Rows from block 5, named by matrix and row number. Rows with one number belong to one channel. Each number is 500 + 50 x the weight over its row's rms, rounded and kept within 0 to 999. All counts start at 0. Numbers have three digits each. After the name is the row's rms in percent of the matrix's.
# convs0: first 3x3 conv (model.blocks.5.convs.0.weight, 128x128x3x3, standardized in use), inputs 105-119, a 3x3 kernel for each
# convs1: second 3x3 conv (model.blocks.5.convs.1.weight, 128x128x3x3, standardized in use, transposed), outputs 105-119, a 3x3 kernel for each
convs0.72 100:572555572513532551505493524418452488441476475488545553535537486552550510509493526519512475495494502450506498491511532463472481412431446534527568488464501498468509438467485464479480427450495482503490577626571519546504495449488489388478540501526498512513486502514475484480404444406463434433485459477576552544493447431510450414482452506520496527487479484430524534451569560459483506450445424428447425423438421
convs0.73 097:455488504443474502429468500469436443483451457488482480524482441482455453474473491539500501531492508530528546430438459364391434416433461362371332408405361440413368501478459500461443510482462587541532563521525534507509522539538537532522529542521486471471498480486481476494417466493452455486540500504487480473543529530536536559420457483491511519510514509610594572589584556541539503501523545509525545556565577
convs0.74 100:460493512470501534453489526509492524513493502486468464533524507518533491500529490512526535511532546545560558532509516483456479512489493472463398489475410462448404531493484499469478473468479352328323295311295264290287493510527490496500515521536489491495508503511527507508433452461474480496489495514553548543540520518531499503496523506523539513513534499578544508518518498498477482509590577535622614527599588
convs0.75 096:528551563464480514456478515503483505501497524539525547507497494520515513508481480501506516484515498482494505463437447391365385443415440478488445467483442433453423468449486430394445482458469503523527472526514500508516512492507508485484557551561468446490455444487504500535449429440455413441528490510516486512541527545537522532520474510525484499518512504462559526463532506453503492452457426473486463468474466
convs0.76 100:478507531503537563508534562482477450517500469585567535533527503526539524544555543474493520480469492532516516521504471527515499519510499435416397454452439469468474531485488482458475473457464425384361419395352418412371513530550485480472522527517519518531503510508523522503455463459445449459448469484564549524556536514570541535491494473485496492493511505608594545598619587572596572479532524495530516505521508
convs0.77 098:518526535504507514463490502545526508555548537517529530530498496515495501525507514496503460442454430468472466578624606596616585574592562481441425456424405487456428509477474509482455518492449540528547522531558496509546508540511503537524486514488563592568574605586555578562365368389427424454497496516561543578531516543525521548454467450481491474504507464539527526524531512509502493490519477491506466481491458
convs0.78 089:463452430503571532482497440442402387478435463488456467535497462534496487454500513547501504550619569549548564451428445439412417476446416506510479539531508498486452455438427470486473430456449562499475583529502547496483479503522469478511484455457484480543426489522472503510423447484416443484419476530510490502538520536603552576511560523510533541467483517605645495544560429510475378455535540467579596401459485
convs0.79 095:517522557498510559465491539484510516495517503449496486548486512548533539549543565551512532515452512526500581533553569544558520503528497510538517513537508475493486503506509496517512468502510557544505598619583546560531451422419473451456491452455493463467475447453515505506433450470467486503475497516478455492484451487489476510461483472457486462431453447532532466542549451491513440490462463449424421459435437
convs0.80 094:629645618579568534520505470490491507485462450564543553505527488494536494468491454521520486514531513463469455491515524454465496449440462513508548451436471456432459471459476454442454486474483504514507513517513489496507497488446513523490489499494473433442491456452478448466449469480476479490475486491548554579506530570480509551511507455466479445426447434514536529551573591524523544483420377439411373427413382
convs0.81 090:603618531543535474475473427468421443494435429652605616449449431485476462459450460454419435464468484457479466409429462407437471417453496428479497446492494461487484478468442512479467532505482456465487496510538490522543464444457451432477462454478564551561572538580583551571411432441459439449444421455556567572561588611551563577516544541502507538536517556437459448500545534527563556476496540449495541483508515
convs0.82 114:460496486429461460419451457465457451492480483454455459488480479489501502509533521514476493519505511527510503562553538549543522498503482489489467482483465462465470531518522513509520518519524451458451444441440442433443528534541528540536526530519485498518480494519495496506439436434460439432512488489569541509587559530556527508471455450491479480510494490545510493526518513487484505484489511492506538494503528
convs0.83 108:505466441506470441468479494429409422486494501555559559540547525535570552509545547584522520585527544599529525492515569511512582503511552519534539494514541467495529527498480518483489513491519476520521509598571512616565506501488506492480486483480483457479475439466457450462460474461446410400467395384445483502432439492447448472492509563452458545488459516441550599464571604486559573475456488448427454488484476
convs0.84 090:611584543556520504509463463450417448442426428527515536496468502525488494534447497481425447470433424449384410483476483495469453456422451469491524471495515516501494436449427479466467505474476441492500447554539469533537514502513452495496472473486563563546497497488464445468413418450503448465521453477567561609547535604529520578525498483536528525540511502385483485410578581477583570528543478505492421402343335
convs0.85 087:599602534583561493553527471368367400400411431455463487506515490533529505509505482443446415451458420451444428451437452439432442435435446501515521501510517509518525450447443479479471470479460423488521429491525432483513506520519500523518500518510445460474446465479492490498486465450509480466544527514547556533548551540528521517504514483500512499485505494480493489493508510487489503487494486451484492473504511
convs0.86 109:391436498404464539433502564528527565559556608555550578483467494511463498550494527442436399514497470497489450498496479509524492484509473520498476519500479521510496531505515492479504519494525501502511502507516500497521535543530521529521534540518524503493514488491510496483493496520481470514513495531462456403480466443483468455525513501542531524571572570541543510506514494470483456526494528506471507520487522
convs0.87 081:484530527513565553483513513476473427515514445563539486429520477476525500455536443440450384473461446427468410489526467497502512471496485458451443462445440463448440486514462490498475449479449483506503521525537509521517458465435443462456425447454514522505551540543529548537460480497483489498535530511536537515545543542573583564482541474471514461454508456526529597552531621576516612465412458483414477477456493
convs0.88 102:530546466517523486448471444536527481556525470554532486548543527536532510532532517369324410344349433359342451489458480475465470508489519539524504540513486555528499415453383496492440464491427517547531521551529451489461503492481477472487445448493527530526514523521488486472462468490415423470417434499449455497421424480462457501512552515526540489465495421389438446408458469464490491453464451447448449417418413
convs0.89 111:513550562501539558512530536539505498539524508545538514470516494486529483468507455525544553535529521537521519413404405428409416435446450541541502573568531526520506446446468437452471470458463509495502478468468499486490525492515533497511567559566488489486487489491488491500488489489479476491509508525517498490538512496537514497448436445461439431501472481513512500566592573544543525446435449451437443476457459
convs0.90 095:429470477466512533423466491479467432543552535536564549521507514524529524544538544504439492487471503503478544546541548472496482537513531477497490496506499481482467456469454547551538501499487509482477468432452446431484469448460452448464448444476506468507492485515506507521486478521442417478453421463465497528441488522462506538532532542519501525525514518390452454455535524466537489505494531487479526497506542
convs0.91 103:532555538522538533482508502465474431510525484537549509479461487444444481460465486466497492512526535481489511542547512557564566500519499577567551534525509540528523520524503536566551528547532474472505486476507496502524475477452485474456462461464497504499509523504479509488506498492427401419468447472553554519553561542560569556459461455445472455457482463444454430411440421415447422519510533505492514496488505
convs0.92 115:489493481515523515542531513578532513574536519552526518449483449447469450458495467550561571569557536566551524509518502532563537523550542460469459484488478448445464563550545530517517513525516491474502474469488491480492509508495519521501516522488506515508502515505493499499462430448447417446436405461471471458463464447461454431489452445501460451506495503581570568610604604596582598473465484442445463456465472
convs0.93 098:465504485463506494415443433521503440520529471498513458510485489483462475511497510531490517519489534512478559499482486454443462479468475506509488491497490479481464524575526543595559512557514494506481504509487490500507513497495519501499506481500489466487491492493469484493486470488469437467495464497518502524495484532502493546521558560517551549504539530448472511428464521458498534505522513506520514491508502
convs0.94 110:466465469464477489444463462438416368452454428532508503457489475447486480451468474502442468493392413517429446515482501460426462552494533473481488465473492447458474484476480455453467495498505495484473459474463469506495508491517520489500521498513510484519524498524520523523507503499400366339381311279501483495421412478437425490472434498421399476518501554435476508436461491436459486512471513475424475494461495
convs0.95 118:535535556509539547507511535549510508589548538535493466512513517496478490487512538478474466486483493497494491430441461458457455484489464522512456538531483532521499497472492466447453521488476504512503470483477471479503540531531536527531521522509528527529525530524511514494477463481442393429498453464463478469495504488489499494520502497547508501523497485546558564578586585565542556457448452464454468465458478
convs0.96 098:505475481498489513525522546521494500500491491509517498529478473528512510540539534531498495516485465528498478629582585639613614576551570400405391429440434446464469452411427406375378409380374339356351342355345347353330485484474461452442467466442539547528544556541546567541491507510402417437412442462453463459493505498526535525438437453434436438459480465491516556513559589519564561443463435430458442416451443
convs0.97 102:470495501494530534506541539445449453485497498511521527512475467539500480519493482557573593596614604593631615483474474451428425442424418645623633634626640630622645567557556543533539531526538420379378401383386409397398500500504486500506487493503488469467489479473494492497558562569549530521549521502490503518475486497476494516530511533479452486461441484511531528519562551520543537563523531554490497558521536
convs0.98 106:558530478574538491551524489500517493590605566558581551548549515559550502537536492532545512546566535533556547440453472398402424473475483538533526523512511486479483526536533529539542506510508352343332354356356331335338511500492495490499489499520508493488503503494509502495451466434441440422491467454482518520487515511498529534448488523444492531420468514521550499552573527524548513509504493497506502475497513
convs0.99 089:484526549496523564475491565436455455456466449541546530511479464502487470516451478584591616542541544526524552387445456410468466458510471622594563656618612675645627452498478511560548461520518559490543540530544548510587481477492489512504515515511537505512525495505494477493534517536519483499503455483440438485478463516498476523509529532514504507512499498439471544410499534420464532558571510579561518507531462
convs0.100 098:538517527517523536507510540458461445477496453482509482520514529537520531516502511514485473466449459408424457428397447394355399423393427550545554558538533593583578527560530558590545518547507528546511539602536514565508511536493539543516523526532496525508484523512445482474409413450462439479525501528500502519491497517498521533577578576585548526508494458420488514429514536439484496530549525546567545519534510
convs0.101 095:434463502445490540445480525469461481500513493557578561473511495501515493487503486546500513540499528520514502429407400420402394454433427403415428420435439417438449519550540524574563441509514579641544676781719577721640477500485483462450532516504537510530497462517530511519389437490450421478485433467498514531505503472532544483466494568487535566478522524554616610570671665552581609515491510485503511487511527
convs0.102 108:510504483534524508505497497489505509555560547543529508540512513493469467486465453552575564530562547539570561407382394389369389450447456466459453483490483475481496566550524537540518517516509528514508557555548540533522492489487487490492492494505499503502472493500493512518458484498472478496486486504536516515494477484489478498520473483472445454444422443490516495528581568514540541522520512496497495503510526
convs0.103 109:400440476422515539451506509428493510442506530468515527471483415515540452459466462449451443476493491480505450540550534587564545524530504447428465441381387442374370481469488482450489504478495530532515567599599523557542494509499492507511500504498496479483501478505481485503455460507464447495428384426526500474545549508604606543440506466462514454534528496464500485464502498423463457492457496463393433492461484
convs0.104 117:471524536503564570469515477466490469488511470454467447526522490539520470474453406551519544539490514542500515534498508491470475533480495539539547507488498497496484514533506577618597509541505504503510505502509512503512531521511505490503505477504485475481499505507502515517521513522453434446429403409498482494452435457472454496468466505393399440419433448435450435421430440421431439508515522504506513512501502
convs0.105 113:493469484481514553535564597560541503562520468585554524433490468443501451434499454468495504510534554546518522454500503485527517478509508493530495519560536464498494418359388306268321404398449471432454460450471484493505504515491520528501493494473560540528558531526547537538541516507460446467428397430405446403403456415382434408451432444452431459516509562530543515518537495483523511488467484470449461493473470
convs0.106 100:551539528550532530565521536447422419511516489560570563481504534518530556558533543467396382457474450475482441595575547615585587568578568556574600576580601553537555454461468404429444452467478460421435500496488544544530502518483498550497514536514534531532517531541479496495442459510340313373411378416566562560540521532527507524538521495535534505569567553432464487460501528447483480408406388425459426431461423
convs0.107 086:534505458470406349415346316617542572580515548634563623530555540529545531520511494445476450497521507425437433469490526479497533464523522446435464443421453462418442533491499506499493550524518518532523518542537521560548468510508507557551496521497478499505510527550478514509386398437372384435412425471487493537440437496393404479441439464460480498463462492512440441502465470518467486402424442431483481411457444
convs0.108 115:524484482521496495522502478567541512581534504561512490398425413409428410416440434487484498518555546520547524515542512524540484452465431499527541528549548517525536564540521524506503512520504517487494511493488503498507552563544551561540538556529505514516509502500494479483498507504431444471390393426497521496505530494525541508475497531453489521503536564533524520501466457533495524481464486464436456489475487
convs0.109 100:478443480512499526526506533527532525593596584557559547557585554502532524522522538479447502468466470504478500470503525483531514514523540529466451542468479526442448504512497515523499510519513531548528546554517594596551517493487489479456512464467508494507490470490467440466508526540482468481534502496478448455499474479476453477520528533542550565530536593524541610548572614511519564436407421468416415500464457
convs0.110 105:492492455511526528539573552522525467564539492531516486427481499428524501478538562580528556569527569556548547464482430516498460506506474494530509522533512525528528557552547516537522501518497532533499519534499535531520546534534535544524542537528382347376370344373420415409506506476450408432487439426428492470421482484409473491427442459427437464520536571539649631550628579543562555475406465444390469467482502
convs0.111 099:557527518474418404478419445556512496548501475562525505478540548433504522442489475458473469496533519475509484453462477500515520492536506521518517523496512511479496589579573557556564566577572513500471501469464541515501472494446524543490536559507521529523547551553512528522399398462392382444446436477542550583518526563485504539480499477555566551594607590454475520419456487435453482521513498556562523548557518
convs0.112 096:467526500460501476467497476497514531563585588530554546495506498502515525470511513504525499524541496516507474523545532560553545566536513520508473526511503488492508532518529500488526518517545395404420401402394430440426497468475503463457476447447450415428425405415431424422486482497450426450494499521512530489543538505548552544495477490498474482520509517516535516522542522502529506513526497529544516492506486
convs0.113 102:439505531476546581441518548474476492454477487534587572437461460460520530452482513518545529513558526523527510471523536545610600515554559484492507505538510457481461570499445505391400530438483503439471505436436500466493519539495536560488516536519507497491493458457502476508567546509441343315437301321510517502456483497439454468524449423477380385544471482469500528473557560453517535509490508478424464485430439
convs0.114 113:419444415498555533478521486569552542540520503497476462512507461517506455479490478451506485469550511476514486530520533547575540508479496453465481522521507521513542534517485556545503497496482507491483502484488511504513519525507501519499496510487478487470487485492469478480435476460422433469344346442429463461405455439468507474558510548459418462467462494524537556571579574574563606440432460419403438478476478
convs0.115 098:464541547482529556475531550492531531549587580558604588499493482504503506501504498532519523530502514572549586533517509526518485498467438465452436483460445450424410474491495487512522483498504496466504490468502492474503482429456470440449464445454484463489457460486476471481469461477494479488537527526511541502536566545539572563515489485507477495500476504558583568599627605588608589535545536525537534516524509
convs0.116 098:525567555512558552489541569464478497450464412510510437476482508434428466458456464551559527528540509527549512492484469475529493524542514486490487485488470468480468558540552539525590543569602473456485432396435445450450478437435512456467493459446514479516505437507506516534524529553384359401361313387452496472494527487504522476560533522493438447499411414506530505535572497539604539503529538501500535480472492
convs0.117 093:515512497530553539517549528420410379553549521612603560430420436465480490464461451513525509531553517523551545477499497516535534482528533488494514512523532512517518360341354385353353495473447495486423480471448474506503483497505534518549577591607545531542506511498480450473496489515421404424509482469513490442525518467506493460485460468513482505575550571495527510501525497428434389466477483491497484487477482
convs0.118 090:532608661512539559489496553544543438547581455601641576453529441492490481477504415484594459562556490492548521515548528491495518481475458544534543511500520531518536477479487478482489474481494484539461546552507518565488512524450527515456498509471521485473559513524528527541449422467528458468583522487504547538457491504471510503539476409507464379491460376431489531415491564422467534527466432555509435550529506
convs0.119 104:491529495488524499476513508473492480509549526543584562518480480503442469511473498482485414512514456498501450485443489449421448503494483441440454450466469505511523553521508540516508537533538522513484450435449442421440450394431437388421454442459528574547555601583509552549518469471455393441473434490523549534533564539501540506505469498498492504513536536408499442496573529463513467505481497489468498482474504
convs0.120 096:458499546462497517454450492443444472463480506514525533558543477522511457481478458521488502494452456483462490489547555493557540433449442530541513567567520546519480527502489491498480495492496485522524488504509480468493532504515524516535536507536490465466481473477494492490540517528530510513498486498495498510524513510510489470540533512476493477417431431591613575566551503497425382539466491443322401451400465
convs0.121 086:493564614465514589407467550481540506502566497521582545514496505508506511491480482509495557516524539494487542530494485541511508539490510450436420469462399487485437501492485517497491511476457532558585518589580517523554512486479472478468520499496505500517499484506519489507429406418487428443510453440568583670524544617501534596580567553590561519563542469483591614504597617481546536582519480659602564668624585
convs1.72 102:543521497560549527551551536502472485526479483535495470532509498540511505518501483521517519527519515521514517541524535562526539543519542493491494483483487493488494516541550557569560572570554446456448457466459475472463501499494514504510507500494478468474475459473467448460577588571545591566535592582542545552524521534531537540495483511429433453438448474435465484453468484452461458485457440479452434483451439
convs1.73 090:451452453461457454480474473469458448475462433518507476576577562557559548540539528525536515523532515515524510558542551534519528508500520482472502478479510494499524474461477456446453445443448424427425436444446441447460565576564576587573547560550543563539557565537562566543502490485488480483464477509544514506507481482512481496424418431412417424460459482520525555489485516519512533535561536548567540534552523
convs1.74 095:462475493483491507506506517528514529491477485520499518505521511513528518515523510478472486479477485480490496558570571566577592542550562529528548522525546515521550478464488440433454439441463523505520508481494531502507471472482456464479473484495424441445437455457453465470584574507562564515555574535528501491512475506492481490520518493513513494527528508446459489436437474493493516431463438448484452411442427
convs1.75 090:521504482523511487549540524541485460553496458550518475551519500561525508567529514484477475506479494479480480447392420397334385445396440446411435423410418476442467445462478432442455459459464495505487520513501515520502509519493524525509485500462525524522509513519497503513538572563502568552505604581488515481471469463446469433454451483428442462424448472574564564523526521545533526530522535507516521526520535
convs1.76 092:496510506507509507527527515526485461536495462500484459588604583588601585549571558477480482482486484484491489447477471424443455371391409448425421449431433458440443490509512475503500486507508546535536537523523554544548573583578558581577559592587503550525523573542522566535471482499483474439531510442540552553523534573509540563507505473532525506538528489520527531523533553573586590496556514513567516480532488
convs1.77 098:500526535535558559556569563463435436454444431493475470549551529564550530559542521547551517571555532555549523466458458478468482470471473523520543520534556550561579446411427445412407475446459504505482534529514535539530458456446468474460470481468513508504504500490488481480513525474494507453502533480391325353379296362454395459533535531531532539519526537444423467442409431485454482452446438443444428443428425
convs1.78 089:470476465499503499521522502559505540510493496510491462533548540538582554562578564512510499503499511510519515597559578538528541529498533554503525516486508512491522428415478408393452440411444520551580520560586518555566524534539498516516508512513522528508505491483491487476545518510627549491596562496531419498525474532526440544429392438509497481505480483529537593506534589534559589536523515521509486532513508
convs1.79 101:525538527518534530507519513429408425423408383439440417523498481505476447500463441530519500534516491519511483564539518561550532566564551504485484512494498543533536486475492484483497495496515542523510546538536539532530483475458482465457500474464606585571612594576601584571575556527495488470503487458458429436468441427475452461459494542485507535487495509437442463418430442448453476573565561591584580597593586
convs1.80 094:455451490471478519470483530516518561505502546520520539494491505488498511510516522468449484457448479472455486516497496531505506530514523487479460490473468485477466511505512512503519497495519550559521577588555561569545551559541555564550555561543464459459467453441485468451490469461440461460465513534536569543573611590551588564491525552470507544492550570441457421463481449474506487546543532556551524560550527
convs1.81 083:533533512546532514524505499393419457423465504447461485513528512478507488472487478477472474485481478456481478589567573525501517525495519479474484464461463451439445521527599483479563506494554539589581539599601484525530487516504470493484472494476546564546563581564550573554587574554565499498663622653548569565504550538507521503529480495502452518484475552653668603629671618565603551484473465503498480524511493
convs1.82 112:494510515511527531530540541519531517542553541561566557457455439443442438441439439533540540534537540534543543560575558580591577561572556565579577570581584569579583463464458452461446438448434445440448445430440483468474509508506522522515530531526570567554579572566585581569596588531590598536517534500443430423450429432443438433515535533530564565487531541513523527512527540518533552514526512527536526508525512
convs1.83 122:492484497486479490461460477472502513473495513478484499508504504504496492493487486541537542525514529523508523480477472480474469461470475487483499472468487463464478515515522526524536531530539567571568556564561554556557521520505542543520529523501453432433451428432448429437350374377390431415429412427613642588636668606587613550480485509475487495484504511490517484513542497480506454525495497514486489521499508
convs1.84 088:517521503531520494507496479525507496525528533509516527563539541553548553578572568471478543497514572509550558551551544563534501566523494574571591549538542538497514554541556539496523512451493536587588563625617541595595463464469463466471468482484464494502486524529488530536548486525523497545556585704538560518502561510483532504611578585562471506541440530568609556545588532543581531491502517514540543523551546
convs1.85 082:469465480496479498505484513561539550498481497512503519478461467445435445466459468505468493488467479494458486504499538483486532504509538460465467464464476468472478506494519530522550522517534490500489526542522520539521454473460459473463499510499476476457474469443487481454490470433502481446521509488550551480578579524546572500531455415499432416461436443533532508525520504522522500477478471477484477485496491
convs1.86 129:497486494489489504500500523426404401428395385445418409519533530517527528524539536548539541546532526538537537507522525499520520472490496559525525557525527556529538428428412424423407410417401426435449445445448457450444485498480497504491492500488471490488478492488484488483502541541462526511470517510545516560524499534512490516455393399431382391418388405560540568568532565584548559454492457466503473449492455
convs1.87 076:502506519509511534526532563511493528545510524508465485550555560564571569571564573577554593548579570557536586506466493528515521535514533548561522550535523553550518447490511470512538481544533510506467542532486544523487478512468496524473500526477544539487531545481535534492445565490427540483399518434493507464551514536491505473463580471470549521468572494620562573650569596639572598540532504542552514553548525
convs1.88 087:524478477523484484536514526484544627440551579461528552522531531547543539523520500514529504524512503508526496517509523520475479482452436547542542525527509550532525469545592500601608520583582478442433471435425474434415528538533560562562548549542485501506478498497480484484529548535534573580500552523542532495517484455474464449442422453411387399427381387525540562493507524478471471511511500511522499523512507
convs1.89 110:422426420421425414406409398484464445415418426455443454576597586593619608574590589534542546521525545513523540602600586581593569562568547529532528537546532535536529409369375376340351418376386535530540520514530536528539554536549541520535546526541444447461443455467443449462506527494518548503452474439509519496513513497496499489546575555555596576506545537544568534565599561551580543543529546538530545526515534
convs1.90 073:549499514521485483569526532593650653557680599631645635543547550572561554542528513466464459474462455456455438418404381472427429445447427485474496456446451488469478502543527552588559535545516543506495531484480522484472477494492489505495482484477515531528532558551533548546593579553579609596570613620535539509535520492504489468394363377370342370433393398480473488471471471503495489470489485483507488496494487
convs1.91 095:599595588592589593589593593516592572512591590452554520379398413414419420444436447505500498510508496503502490497509495525543515497512489549565546569576565545556538476526500523577542461516474447422432453424434455427449458467475471481484476484484525538528538556546520536527474470471429476455435425431489469505440414451502479510500519499529557520515508480434414420401376386401392407474490479495506491461473455
convs1.92 130:336333357313318335299300319439446448397425429415433450546549553538549554545540546479474478488484491474470474515544551528556562514546548498490488495486477475468461532540536536546545523537540516513503533532524536528524438445444443443440449451446476478477499498499503503505491519499490539524471473489460492492459487486466495490560579590553582589535561571465465435474480450471468438495479494492484505482475502
convs1.93 077:596555578574539572584562597497587590486584590501568560359378382380378358387377364498491500499484494496489498429423396441410376384359349497511523508511531507506525520565562588607608539565544486459450486444434480433426496503497516518513507503495489513517502528527493509510462450439452513474421440430539523515513479480556533519473456458462458453496468458520526525492497487506515492432454461462487484443457460
convs1.94 118:518477475493455454480446457525568575519558564509537543520522513534515503529517501499501514491484503499501510411422395458460419431450426529531551517520528513502513438452459450461462448450449544534538532523526529517516522521516542536522545534521536531525549547539556550547414420421385454455445448488453454421466468430485493456348351372338345362391386388486505463517541492503525474503500505507511509527524530
convs1.95 115:403402405407409410439437436473445442448427424500470470564566551549551543549550545499509502497500495471475471634639627639630618606601585478470470478485482489490492468444449437417441458450474504486496480457473493469490507492477501487479491483476498503501512514513522525515527558561510552553477508535505506481511514503514521508507520514526547535499511513489476468481473464488477467488491498497500509489495496
convs1.96 107:549552561553554566565564568536492481533490489503473481540546547555560555556557552511522515528532533532536535437476472446478472404435419575553547567548542561540540446412410414387393421405422495471457503477462525504495515519519516524519517521517543538529542540533542537531522538527509512502533520513493504529471482520467468501494507500502510503484485479542547550546548552550556555543535524541533518531520507
convs1.97 077:493490494507505511521521537548550435566567466562546483482502484478497475453468447476470481456455465473469482556584555583613580599630586530526497562551527540523500469489464497515477459471447536498507532481489540487496496482472505489473520511482455472486446472492430458484533523476551582552507536549526515451556523490551537495532602536587646592512561515491474429490472412445423379420439453448477495414447457
convs1.98 097:538530516550546534540548536472493485469486473499502487477499490479503490465478468544546551542549551536544549540554520556572541535563526555560553565570569549557548507509505508510499509509497405390417396376397437407423485481477495491492504505511478483479472477482450459466589641582541626580498568536495518520504537533501526512551588530559606555525565530492504539457471504448456480486495487483492487453467469
convs1.99 088:526517528511508505499485489597545450596560439582520456542559534549566537518532497469474453477475466453464449581541570573537539578539561481419455457422432487423458539518511533517490545526522529529455553537478496490433499496470507499479478478457483475481491483486485477479568562613553575617591614686574559552542510504539499498476436479476448476464430485482457429448425394446407380446415443443432435450428442
convs1.100 103:520526519516521516512516509500486455489484450482489464531536533534544536526530516486477480477475472474471477492451447500473450532516507453450443459454449460462461482514509538560545546563537494508492536559535516530507527534513530537521520527514450463459446461444441454434536606597595671640557621591530549497546558516532541516461469447452454420405405396505501484485469458497474459465480454471492462458480459
convs1.101 114:459460451460477470430453454525517457551549460526523446491494492488487481471472459505497503505499497503492500496471505503481486489478499491469443500491464487482466544536539565553549550545539468462435503525484475487468496495497490491510489493509467427427433394401430400412510536518514543495492505496496501490474460460473478480511544523489507500469499491478502472497511465478482431437415404418401383424410406
convs1.102 107:501500496522521520526531526523585546544600557544595551498507494504519500473485467476481485483490500493496505455479455481511485485512487486488488499503499481483481479517516491516514470498490521511496505496481490471460480474467474477473480487485495515501517535526499525520468457458462486486477477498470486469488488484480476467538564569550569564551570547611620612602611590599605576392414412418447451403429440
convs1.103 133:451447433435443432401413403528505495540527486530522485557559542575575550579572549500499494497501491493494497472484480486500487468483475419404393432414411405399392466460471481477483494495498491498497513524512520518516530536538525532537541543544565545534547527524536526532421431429450471445422437436417425436401396409414408427471483462486490471471473455532544537538540521516514496529512511516499501508497507
convs1.104 113:492479472503494483495487472555607602561622605545593585479504499499523510485505494465466479457460473463471482479487482475486480465477472465490498475495500470489491502508501520527511509512499548547541555550537545531522529522530542533541554545546565563562555549546561550549441452431415465420436451432484463465470439447491464460453448434441450434439448458536556533560580543545559523486496490487499493489492498
convs1.105 110:384374385370361379371364388417387428385393446424436500511514517491503505491485492459464455452460451432439434536546543510531530515539545554531523549545530521512509540556557555578581549576580479498494492521524484506516437449430476479467484488463470442444464445452480469486394430379428485452430436454523563527542569537532548514494503490517537526482507497528521492533544524487486483536503493529514502525514510
convs1.106 110:523525533509509519506502511560557520558555545529545537615639610630642625582596581493481470517506514519518522536544547526545557487516540469448461454436451456442452443427444434413430443432458478478466459464457440441443518516498508508500488493480496500488497498486486487475570555577539547517527506495496502521501494545474490517448425409472466453513510507510514536519529555535541560476459457474456457485465463
convs1.107 083:519524513504507503509514504423451427498509533474528497509506512496487502479484481519508488505468473521485481441408484454440505524514560534538543536554571557585591482485502487475512482494528506510519533544540550554543522499522530519534528513524463445473456441471472458480532478522575544528574519538464425415494465467496498481420379395484479491474476503465466464479495495538577556552526521541504510531504505
convs1.108 117:520519528531535540523523537436447452436469477435470476509507519508514529515518532515515512515517514516515522510528521529554535524547533557541535554544532525513503395366364364335342413382391505518535521534544540542545473472466494489481516507504462440418472453443480463465432472397444496431436418410455453448436446461442467490524558533557591567517548518441446430435448432427434422537528535552542549549533549
convs1.109 104:548529511551542520561554545557559509554577500566564538506506484524519499506516486473493489494469502473488466577532470597553480563524460572513484572531487577523505543534516535540520527529527505496499499487497484477494510524517540522543525526517442424449443426455428413443489512535514530522458416447488557497575589613466584514507426399544482420532457414532526476567560491531528464446426464453431465465437470
convs1.110 113:512522519519538537525547548492543513529626585535635613496494499502512513505520515511527509520511522487513508469451503473497490500511495502490498502510501509510508491497475503532503502529505510497497535541532546553539553550544557540540547540529424418426427426436430425432353336357388444391360369340541543527514522522519526533496488469561582538568577549485525501561618575573626582556534554538514535533509531
convs1.111 103:509490484492470477496481483456394362465381391497484448509495485508494489509504494470472444488461466451445430570503539552515530588545576495459467495478477519500511516514522505503510513513521486506500497528513501524509480478485476488492491501501466461457475464463474471464525554580496524529514533556529489526523519524550529542382335354408372386451431437543521505565540522589584553469466460471461464458458460
convs1.112 089:529527524535528529559547539585535521562523517565553553502512506524520514536538535506512515521512525513512517403455457413454452379415401554518513553522515552516519460433464459440465474460487509465474497456465532500512507508525498503516509512517578573566577575573581585588478479492488511512483485468431424460385389444450448483477474453498508472472465441499478487486475490514520533537548532533547538498512510
convs1.113 098:543552548550550542545531529511558483504577501495537484502483462523501487517503500468467474490487485475492480545577507608627575565612539495517515489505510489494495452426474412429471407452483551530535546531530538509529535528529563551534551532529530517504550553540568579569339303351398408407404406503477516468508513474455466429415479415397470413330387317518533457522540473476498475532531527558563558558563562
convs1.114 126:432424425409410414394403422435485479433495476457518491458464468464467464463459457511493507515505506504484496476494478470490464479499473456457454446445443440449441520529513533544533525534517516507517514515524530519533511505498518497493520502500506498499503494497518509515380369332376405373376337352495511483505508486491517481534569565537569573523554553472483459452470449446473455553549554564564573557550561
convs1.115 089:480476460480477458505491465541556508560575529567583544484499497491502507492506510470479412495476435448473407447500500488527527489513502426388387427415398448421421558544569531528536534528539554549542565558553549545545488483501481475492482478492519530503539550519546557534591514566527456502598531576530507522479471497491491512402389420387386406441440455446444406451455414457451403452466444446463441420429420
convs1.116 107:520519511495492473497479462586622580510514478509504471473486488462474469434452450464466481479486509489509501571601554521570514445465454491471471498462454490458443566542521524494494511479505477502494453474472455449444439454431441448440433444428529529529510513524501504519541568503477457499597567644521530516496496501467486478493489497468462454474429450589611603548585558475467469451441428461460450483481480
convs1.117 080:544544552519506512523500496511464445433401387438401424570574559592587572617611599493487487477480481468458476505506503518523528539551548470458458482458463458440447537522543458432454431392433458448481430420447413398430585588585539538546514524527409444437445495489447501488535527506520511480528539497544563572533534565462455496431408404434417431395420421495523553547578594594624633495518510493521509478503489
convs1.118 093:502504502523521536526531533538491418624555480617571517550551563580585600589597614529494553546541555583517579566546508633589541660634590563521470571494470543496441452449429509489463516528511515505501537545521553543544438460448466478452486485485468480459475488460482495472544599612444594594425618630492494500559544539562538528438468349518517470567636508523523507565542530582576555480483479480471477464464456
convs1.119 115:540536529535530517538535517466472458461461471479488495430446458428447455417437449527524527509515510508509514422407408421412396424408392503497497495479482495484480514530515522540529522527526440417444428405434462443472481471492460447477481469494363389384392424408396415399443450437462497482491495484527521529493474494505493507543557541548565549530553536425435427463490482448478484487489495482482483466456456
convs1.120 103:515515497548543518555552529459475473502513482493498499510501516518512532527517531504532552519517543534538545552577565592604585586596578523522518539539533543542534473498486517541527495505516514467459518472470508472477526524522531524515505500497497496515508514526501506521485480482524515479592552534528544538545551550508523523490527520557589571544556522465465483463462470462476488525512534534537552547547553
convs1.121 090:498485500514499496523500500490494461562571508586596537498480473525501483538514494478468479491476499479484480522488461586524463629591520501526533516521524542545534495484512508505510542551551498492470553536497550560509448442429456443432460455448469467459469467447462452430603620668531605614537585616557543513579545512579547496512546533476513485551552527521489423563524434598558481425445450411439440409423424